A small sound classifier, trained from scratch.
Training: adamw at rate 0.00092, 20900 steps, batches of 128, held-out accuracy 100%.
Rows from block 7 of a small sound classifier, named by matrix and row number. Rows with one number belong to one neuron. Each number is 500 + 50 x the weight over its row's rms, rounded and kept within 0 to 999. All counts start at 0. Numbers have three digits each.
Before each neuron's rows are labels from the 100 clips, of 14976, where the neuron reaches its highest value: "peak in band" is the frequency band that holds the peak. Only what is clearly more common there than usual is listed. The data: songs of 200 made-up bird species, synthesised, often over outdoor noise.
# fc1: MLP up (model.blocks.7.mlp.fc1.weight, 2304x384), inputs 0-76
# fc2: MLP down (model.blocks.7.mlp.fc2.weight, 384x2304, transposed), outputs 0-76

peak in band: 250 to 500 Hz
fc1.28:468510564593581475582445509390485535547542543527542506498454519586488482443536532503465516476534544395526560478464530449484468448425458394460504533482543507545477474440515407458502421446496474494510498460502548501461459394459451524
fc2.28:511371487487512531476539408583593536514436520557434478497520446471525532503493413569483511469466476451611482511462491508511440432534536505465512456559476530417491573495491483549558443355481460493539566481533540494522449452483548471

peak in band: 1000 to 2000 Hz
fc1.265:491472488518530547415516480403480587616528563444468430549489521515474547385596563495518494480565433576521414458451486563539506461561508544508485548486506448500539467563485533462493457404465525522451493482492487517513479458532525583
fc2.265:349518525535536486407433494415604438495544525413560413564558471503499552592556434525430555533538494516477515492587492461496512530484514489553423426420566422442533463500485491552463508454527432438487465450490508453542593476545540551

peak in band: 2000 to 4000 Hz
fc1.120:592551471571461436457516434527423473451475432555476447503434546563479471513551545469556378462497356506508528517487502494624489494529536594466492603551480466528525413499600492474515462532605502530459460412523528436443534476543512634
fc2.120:477563490448485573466537434621539505503459592465633520521561501543454478550428495485477435497462477529498565426591503471542474586373511551461473479478517459481541412507585497543548505414526453489476538569526530537494564443502566483

peak in band: 4000 to 8000 Hz
fc1.360:587503455483459586448545591462484555519439478469393451454552526452548450434591389482544401544420568490577538528584443458533487498487439471476445511573502533525485496491393484594507520506517502474443504473489506532557469457482419459
fc2.360:549486549434548527500540492506478512435523465545516443439503467531552396509512443541512467420367504477515436573482567459525526453509558505472633404508527457501429494496492504460485477632552568510419587525455531462423453466526415529

peak in band: 2000 to 4000 Hz
fc1.213:556466501493441468624461510466533463522571509506412524528491545443493542548539489408500466518475445573453506474480499482488425526453463430360485523503534458508380505533501602520415562445535512441554430476578393529490534511544502613
fc2.213:584504488559372414562551494556495469438432502537563440513455528449540567528479535441483453424456481507476436481487407520518496403510513488538623491471457489507519585535484546424443473556534550481524476524426509440587520520494458528

peak in band: 2000 to 4000 Hz
fc1.747:609504491403471421545521500502495528623475491478519508458437556472536429539513464500494445484525474458472564545469540525497483484541497433475524484473515602533461568521392448558442505557469466511468515495490508437527463491558441550
fc2.747:449546474412452419423440508551546535470489500458472472513466529437538514583386421490494507524506448471513568486482552561524539507451550536495491489406599496450442409450610521458572538548440491396553571418470547490456450434478501559

peak in band: 1000 to 2000 Hz
fc1.128:488487434483467473546471489466454460498414493449525467548500449497557573432467546429548533573508470318584512441495463535507472495508512562546410533469468511575539420538549518585561506471457495481541552479530361549461455533470476523
fc2.128:472500431426528550517519460507472458562514479465515581419533579524455426488517539527508356495484508516468507534512513513530491489529549518412604477497492497679516509522518679500530368567492473522456443594495452451548459476374433615

peak in band: 1000 to 2000 Hz
fc1.134:463562493472527480539476460512420546558490498518544429501537599578511504503425556519636487558473535492401507462540523569493477529467540528526507583477429348617507455553564527523564406471520489463455537470466421503529519423491598501
fc2.134:491516504398502535439570518678560441535524494481533519501436499464429469495573501508575521573481492528488545578452537600513532533502518493460549450474463480503525519505481524467564443533516456469538443567493564446523555501423374601

peak in band: 1000 to 2000 Hz
fc1.693:505547510447481525474492461411548601578556553494454469452453448581442423505515476575476575509545443496447450418430484529508518497591541526582492509435471581441562478510503504478523487536574486402370489476484476399497531549511442484
fc2.693:534585592474542495401504550549489489387532562493452484499547514511477536408565494480465476565370460449524482506517465390564412588423623571499561548443559576527573537443506460532472396478486480388561564476553549454497503562395502577

peak in band: 2000 to 4000 Hz
fc1.520:486496567572450530539452594543466506528532545448402585410501466490545506575466544426439479443538428530498545555511517508457405493392488445519499573545524546603483471438544578424385455483535478463526560463561409450596493524529525569
fc2.520:484491442544523528531517458421488556513429472480584484523494442509476449576436540475550499493543522536462511488394545491482511451504388446461507444481479429516490496494397551499470573543444523434553491469531390491541504492475516410

peak in band: 250 to 500 Hz
fc1.508:488465460464446498556439493539501505463444544365516529455410450529460447472564511515453485489422434603441510501507504610530481483524488469471506546569499459492428536480505551502465500380557482561512489487441503457444435461516569451
fc2.508:526465501515471396474596466440498508572485510527539538398588503419501526525506447473516484450482429543536475451503539509506507557519384448534519498400468579459555442522515519560502485470576592551505445515514495479479461525509544551

peak in band: 2000 to 4000 Hz
fc1.330:497531486443496549604535495475442609387609512567678538516491479564525422484541556499519424532469482446499443509528487485517472504541521467445485418459514463493546476467560471562437429481555487486538481534466471518520356477571539506
fc2.330:482452474533492536501514493463446416586525459548483462486511468430582494492402471492571496577455500524506453447626531528467452437531436462536517550420438540538541492446479471565464490394429484484437564459443470530484568464496420423

peak in band: 2000 to 4000 Hz
fc1.30:512532510373468436630529550454428489587530510551569488485384560441487506488430518451488529476566423490479521511580473487507463484491516465512538494495462525473540547556560515538484619525489520457499459441496460483542494484495477475
fc2.30:593545474455423562446497505512648414510445486460470529435595468620421543475453407565497481440476473559440533468553418510499484475500540460471519464490480468549488489502482536470447470466523546509535511483495506515531556492493607533

peak in band: 250 to 500 Hz
fc1.58:439479642490518398486500538435514543454503427544502501532521428566524509473514511538429417523503544545470435546496526559524521514510459444562544520538586485517388474592514496542488520554473496457519455486475538492532536483472588580
fc2.58:485531515487517446442433488475470499501490512467440465448405479433460481541519499584478496428471441565496537581538560490574601455509540443444546492505415548481509409472494406516525511452471537368402538579517459439418467497451476523

peak in band: 2000 to 4000 Hz
fc1.671:531550428477538509547425565498454413524487501535552500417485476574536528542470393474479573598518510522546586482520492630512438481488502536513518409463507579623478364493519422395473478452618458500555532510487493501537445500476504520
fc2.671:539458526434486571513629434510543549526575444471533593446555527525534477430529523501464535460490502543506396485537528566595482573544448407544508480456458519492464480487473388414415451525543512502534510550529559555514507499573430499

peak in band: 2000 to 4000 Hz
fc1.392:535433484378551456472462464419432489523455503495520428525416508567573363458439487434461510536443481512613528457421497530466511474526434446477546400487543524479428538547516440567465494524521510458490431487395479442463428543525496580
fc2.392:508430579589489425528500540502587430534479459527606542470564448427493442439468559612456468482505547496503496516525441389427614511465530468534357519507575517550460510559520525517444570411499489465483492486456524551522399551491560448

peak in band: 2000 to 4000 Hz
fc1.471:521475487557579511561496516501464517481487546491418492531565568451578467600514540546526566450513510471506409426494524477519480552406557483520482510487528428531493480453526481501486501531402466396496473433507699390489548471523499528
fc2.471:523462496458473565551497463434419494578479498558442414513458556513547555517501508454582457538549559517537431460540455440586508455421521556413461527547494468475458525543451419562489534566451575509551428496528530496473499454514516465

peak in band: 250 to 500 Hz
fc1.535:566567513448563539474449530501467488465541509573504517418458629633505480473469520506466503480526523556510474591514522522510412503484428480415476386456491470498488544470472424421544527524495457575457617521446494460611484530515502484
fc2.535:477492456484496507520521531475560474451558477461516497541521431505414549475506506562505400497462571491475566554506479569581594469527512538515500452602530480569471467477523521458499553532492500492534485581463474558544470394460500541

peak in band: 1000 to 2000 Hz
fc1.556:522448541555504398476508488554529475547511468504498477580527454483458504425574605473444525451586496515563543497482428526427522524555517473494431518506525552511453504514469510543474455465529520551482516466407407422494431515476446485
fc2.556:475527461430502391573568558523500564540529512452467522487515551464587525454582592459502464552466559494442438527497564464607420544529535492561468455478501481463472447446451496491536454507450509542424461493416523517567541455438496567

peak in band: 1000 to 2000 Hz
fc1.634:481415443398434435542530488601561446549522515497449503420488440481515572452496460497392455575555526524460565549512474483408446466527472453485473511531479404527521564513562449483566548455518392548543476462426453461531442511490429440
fc2.634:520503475520453549447524452539514510462582647466433573468582505483466560470448519493546496417632559504514465483548515527501501574573542532453502489423505445409606569474617443474553429572440494547497504535533491503443546535503588512

peak in band: 250 to 500 Hz
fc1.80:505577474432532527491494501488486463556511514508445530601481516552547462481576555438455513403447424591468525488443505545492489487493646539660523558575462409527580545520539484532520507504629419487530493479570601485477487540509494480
fc2.80:461441510537516522559416492527546519543541647522508613556539509497475474485519532416451444502512527445524486488536542386410477511435486570531491577449469526495544432423557470468516529612502434560525439512447506564531472501492564464

peak in band: 4000 to 8000 Hz
fc1.559:586463537429501475524484556553563505502412525549521459440433582529513384467474550471503569531520483503524520460441508527471533521569495512435427545469513537500468493526399502556515497552506505453512444605493568553428495506492590510
fc2.559:505508554491425516472444487419509497548522541550540545537529496487489572549508463529502543573470446480529525573589576464444522548467497491428457551478561521518492444579407402435460581536492513347551594487510534429603518472532465457

peak in band: 2000 to 4000 Hz
fc1.483:529542515431471499471346471562413467544427483472505517501489506436500587402503454525577442496482543487593453564484472398456510506553563487508444511501500475574478415525536478476557483476431503522555424518483456522512448489455479542
fc2.483:454597463492450481528527540601514541518459554674537543497478429536468449493541509461583494531518485463516442639503537584504429470491476462503504447394493485568403574468549533506541469448542507515538476516433422504485513498492539458

peak in band: 1000 to 2000 Hz
fc1.70:571429447535369500491467461450435516579581515508480523521500545545474486500523556466568496496490423578485506516448481467511489486512498533446444485565562452548478420449488464497581558426469492472468548456574499596479460490467464451
fc2.70:483551506479457512532590513500564504559493526439496513526542557463503557504506546494501476535557407602456550550553455426482569613507488512500505474429500536417483522468592467528527564386561561561410454508490492536453504501541475510

peak in band: 2000 to 4000 Hz
fc1.4:584408469433431535518584452540393475504495560512542478528498442617460459495386592413564555522464455513437519446520437485452525508460484503603438598517469504434511497455532495476543502613484500549536497420465432564530459549428513506
fc2.4:420481532543487536468558541524542409537461509504570462440497540447491509498453499448497406540523444500497535544553621484448541579461519466497498570492393442544478466483535537536565539494510433463478506412491552502548499411600492460

peak in band: 2000 to 4000 Hz
fc1.411:408510430373482508434491512545465550641532505520522378534502613436510604447458474408517474502519408506481549555555521514499429520473578460411526594511466489549445553485468379475506516414509534573538478511492509515448512486441485470
fc2.411:517484556540549529528460482435475522564458431516593458433523508485540489418426511429452484450659495444515383501439545521628395489503460519515491464497412487542409463463516490413512532460422439405490500439536480487424543484506580476

peak in band: 1000 to 2000 Hz
fc1.502:535535523431489426576365450502510585559508549464428504550543531511502477556522544450592461466549487524552493571520530484540502511443493452506486571483498570478490501475397497510518551482513512514479510516479477517549413545438558556
fc2.502:540541430420542476463523458468493463483554521510503448550492427489564422533561438502523466480463492459446521497601506460484453557502447498481530478452540525494479409504494424504531465419531518582467544587435514507543522396507428569

peak in band: 1000 to 2000 Hz
fc1.604:551485486475519480501582491537532542483521574533408508485473569489536435532555536478625485490535561542482426548532515480422497466517491485442437563464467448540410497472487480548494498465467501412486555456511458471464442468461497498
fc2.604:462460519532457506521384563543451475486497581525473428506461518403393547468583488473444429458505567481507498404568546473528492549521411456436511452438541440466427449515549549411506573482512468575457501577549486493462509441504510518

peak in band: 2000 to 4000 Hz
fc1.285:519476438500433471544621517574530465535407440532476400472521531570441435503488397558497523404454480484575479531489453561572524525506498464561422466515532515580536530558425443466530433460485517563536562510557437520469460530543606583
fc2.285:457529502537569595461513590574450552481483476543460514542544454535496499467559539581473489450576498478531521618526508539482499539499553510582533525508552432462507459532570617461604394532516483640452461548477546487557548470468493437

peak in band: 2000 to 4000 Hz
fc1.560:520539551424464525561541448521487404477570499472523483590364509421411476546596574534522528621408446469449483447537524488514446510542492539555343493454451436503592508520607537452553467489451531514522420479506485556578436545498471469
fc2.560:440466544518452586535485496447444440537518562463534449494440535454442535512553467524509436513609587559482467534526415611496541417462389494491577522520575449492424427481486493623512573550472516501547474528361370550514484483567520482

peak in band: 2000 to 4000 Hz
fc1.644:492494459414486493546472536542549419481513417516551485485569432525444512507443519456571495492541568500491553602497577438486350505417453509486477493524536491479521581419427490421519563526493474493437523475520476478513504541506483579
fc2.644:400417483543505464503498544435576472599481470528521606462428545467512563526398464424477521487568449526388519505525496469481520508509420482492591518497514415437446482482536526566479570579521523532482498533580510552530465468555461526

peak in band: 2000 to 4000 Hz
fc1.68:482521558517500523451498498467446519398553515407522496558569536518481465445449516488491456445431514593472582574472409519505448488476496481442506556436430450559511589552481485548569545486513505540540426507453569514492442512438461579
fc2.68:537526495572497497422531537491470542508470374427501515542562555604543525460541543494468510531611537584599606460531450474388499530504522548529514487552484531488481534422482512449399485500566564639586522511496564509451464486451536436

peak in band: 2000 to 4000 Hz
fc1.245:488447369457496537411556575408459421524569339525544535553452631503493457483504463486405533474521548494547423507457550431479453510387497448526363500407491476554492490523407431486403440521538458436503564479453568435538489545456525484
fc2.245:602496481521463499461527469492534484473557514541487482461554503489477459480500573498506502468492484521568564517477495507542668448519496505653558471502562533365550464456465467545477574411400423565481432596502491557484417506458485499

peak in band: 4000 to 8000 Hz
fc1.378:585577443463471431436418462453498442512465522498554392486524593527437555452462543549477464508566517484483451633498531518506474528396500489413426523510499553567464589526519533463444520489506437484545547595492502485484502492586493628
fc2.378:559480397443543421433529498526503480448503483521527461473442403471543517566456498386567514530533539604517406515506479481478503494599508541406545530423491581539564523539533450500497462492454537442420533480465389419555543495426592506

peak in band: 2000 to 4000 Hz
fc1.235:547443545540580464577485519470559438497503476465539470423431456519598457528526464464470637567551517521510445497453533426502492509439579517554502456487565478416514368421466574513538468496487520405610517483476476504468480640431493536
fc2.235:505450512478511513490619382478572433463431419440540461510495502579580498487651459509540502443417485440507488474514467478597548530557477475520511503493506585523520482532508462495452410498511579435513519625473538484404372473419481491

peak in band: 1000 to 2000 Hz
fc1.588:473500471545466573531483430465468472565509523446511481514477535430501500379590491564510484541505461521492521548498499584487476505461476555537489541572502441464413445517552479562601528440522478496497497475566493558475505426519408493
fc2.588:439447430524573416453469443393600421532481497494555539533549417480498527540556551517526438447463403501488537486452536512363502462499440442428494470391532478542547477516395532436420519433458471482524500504452538464528481483559408441

peak in band: 2000 to 4000 Hz
fc1.754:482461477603514455565525528517502524451502461427633474381483448364475523451520447496610429414534467548509564512533573507453515504470494503508591547505455440435476534424457524564475571538454483441488516447437483510412440504517530521
fc2.754:456492430545483524476540496516562582442524460448539501457564491551434546484435572574575480409428433609481579424550489446546420506434450464431533581468468484430461517478573502494464514458522371563512455485460465502549492407448504468

peak in band: 4000 to 8000 Hz
fc1.516:482499500519520478461488550493468635531456456474532521367505528493486459524529545580594537521552454491511499452460572557469424486599570454562513575418489520515441561451569499443542568533431526429450383487471528470418432435519437449
fc2.516:528435475445466438599540473518533474476480571541384480482557540607469463475504527517500522438517420400515472483506511443442411475463503521478551550485521454464532468478446541492521430440497580487510441517462570503465492501619605492

peak in band: 250 to 500 Hz
fc1.748:544440549444518515621458472527565546488490539478510507433557515494559625419480550515518440482548504508482448476427464499440406532478549384427512466474552474625482555492492474491415588540465434442558531482478592533528503481550398493
fc2.748:555428445550513551593531503402541524548564531450541535506479514528415502474448540493419477448650590477537608450508499501573448470566524486457443596491510513531538482474457552475530566442497509509468498523579491502520544580425456545

peak in band: 1000 to 2000 Hz
fc1.286:454571404458501458556400441498394534508424532455476502509484548539519509449588564473460483526529577549529456521542491530461508533383462439526526506523473530527429546554553514538551524535585501509496556486545459457447457455548561483
fc2.286:484539530421535517486601490557482449489486538468583528581548483462455412512484487452497515443469490424491567584498510544488456546457445433462529504521555517477435503527538494513474528490480488449601454550478389602541499454493500485

peak in band: 2000 to 4000 Hz
fc1.90:516494402561514522521500486477373480525445489523460584509561427484512558555584485443536486441513458483461496532502513483504475462417458528568462570530511466512447480490490466617482486441513505448363489479538454525481381524621534534
fc2.90:510393448534458520460511387547398532480440444494518491520517458474491563536467537518598471422553464534481513450532505562472561475453376506504489470419456515520449424590573505450507516506426557468472500560432473544563363442448486646

peak in band: 2000 to 4000 Hz
fc1.257:480519511469592368522509491581489587510538409466513487521475558562498430428536550505495452458559487564496464463518469499522503466529456481498429500454476427458463497496443489522531551575457509446485503482417499541526443490533518586
fc2.257:630592514480479574474476531507524507514553564551444511584497428558516493421413515489508518512503552512490493468538440506440487440496527521557560471450472543519476531476568568501470462458495355620461575570530496456502558445438456471

peak in band: 2000 to 4000 Hz
fc1.56:445435508540466445531486544530537593512477497543466447389582401492521497469461523437579498499490442465434569480483588585435401527423580467490518464480437444523498375542462563438513532566549478573519553560536501432487498532433492567
fc2.56:498523514473592536488518464546540499457429432445522469406540467566512548472439445562570537539547534545433573486504503492447511515454518466528529520497500490528453512526393542559439583503484438412487616479528513463513555520485543415

peak in band: 250 to 500 Hz
fc1.249:533530475446426514474512514446434482493550474598444420461558438453526499441497490486557482508497399426537441484585587521476520543531493524530408456485445524562508558531508484520564452478461480514547367467477508419500555493554517552
fc2.249:475399487615536550548403482536483498583555514410448418449402507579479483496481465495521523499543511349561430495451479563568550477502504451406544577485533508449555483521480477497530551644598492548549560409568450475495504502496489451

peak in band: 2000 to 4000 Hz
fc1.546:542423391543414517528432532503427473596536394437545476406442477500553543589487548508577482457451511454530448484439497513458495509554468500613545459570474486441493520475543474561584585456502480447506451469535475563531431507538507512
fc2.546:543544456539536535545497545538496429492474532376505520517507437459509490415423565498553482522476470474442555601558497452485447389496473486471513491431584538471532572519549479506610495491495392488558480525459505537461540395508503461

peak in band: 2000 to 4000 Hz
fc1.84:522488526534461533515487673457506513454583477486480499512522436528570469412510492470488473464463513444526504486463548511575501469448510468588465463510466496584594478554447442432502581574483466423414467483477510453479572487561510439
fc2.84:483546545518449494540467448467558566433485400483521452437516433567489471578469394494492404470385557462505515513524457468551475563514481511509442475407418544480409422494475441467512583422498493541535524481547475474564506447539523497

peak in band: 2000 to 4000 Hz
fc1.496:504472526452523479484554506514497549548427589477426495576504412459528499472493569534557516507490449458445546493524550504467510557491456488478615579579462520543481494517521470476490505505570450464452435482532493464421451452518436492
fc2.496:514437461509430527475516524448493507481521480563544486445490639488466463467561440421599499461521471567486454526492406515492479464505499487468468517549483424434527609543572550474488405427577528533461444478562414497570541499666511478

peak in band: 2000 to 4000 Hz
fc1.176:467530425428527473482502529551489630526539539474514488479562621538449492494552508456404489422410399538507452432490477568494510505536522553523537468588523385515500578562479542523409571461557476556461487493560490465491459473476470462
fc2.176:475448515382453479440592529475518449465506465452473525431509564459434489464426541489534474572609522486526515547521598459474517690499494582502421515417525463503383535454407510441567497525516556538542437594392498535468566482460462493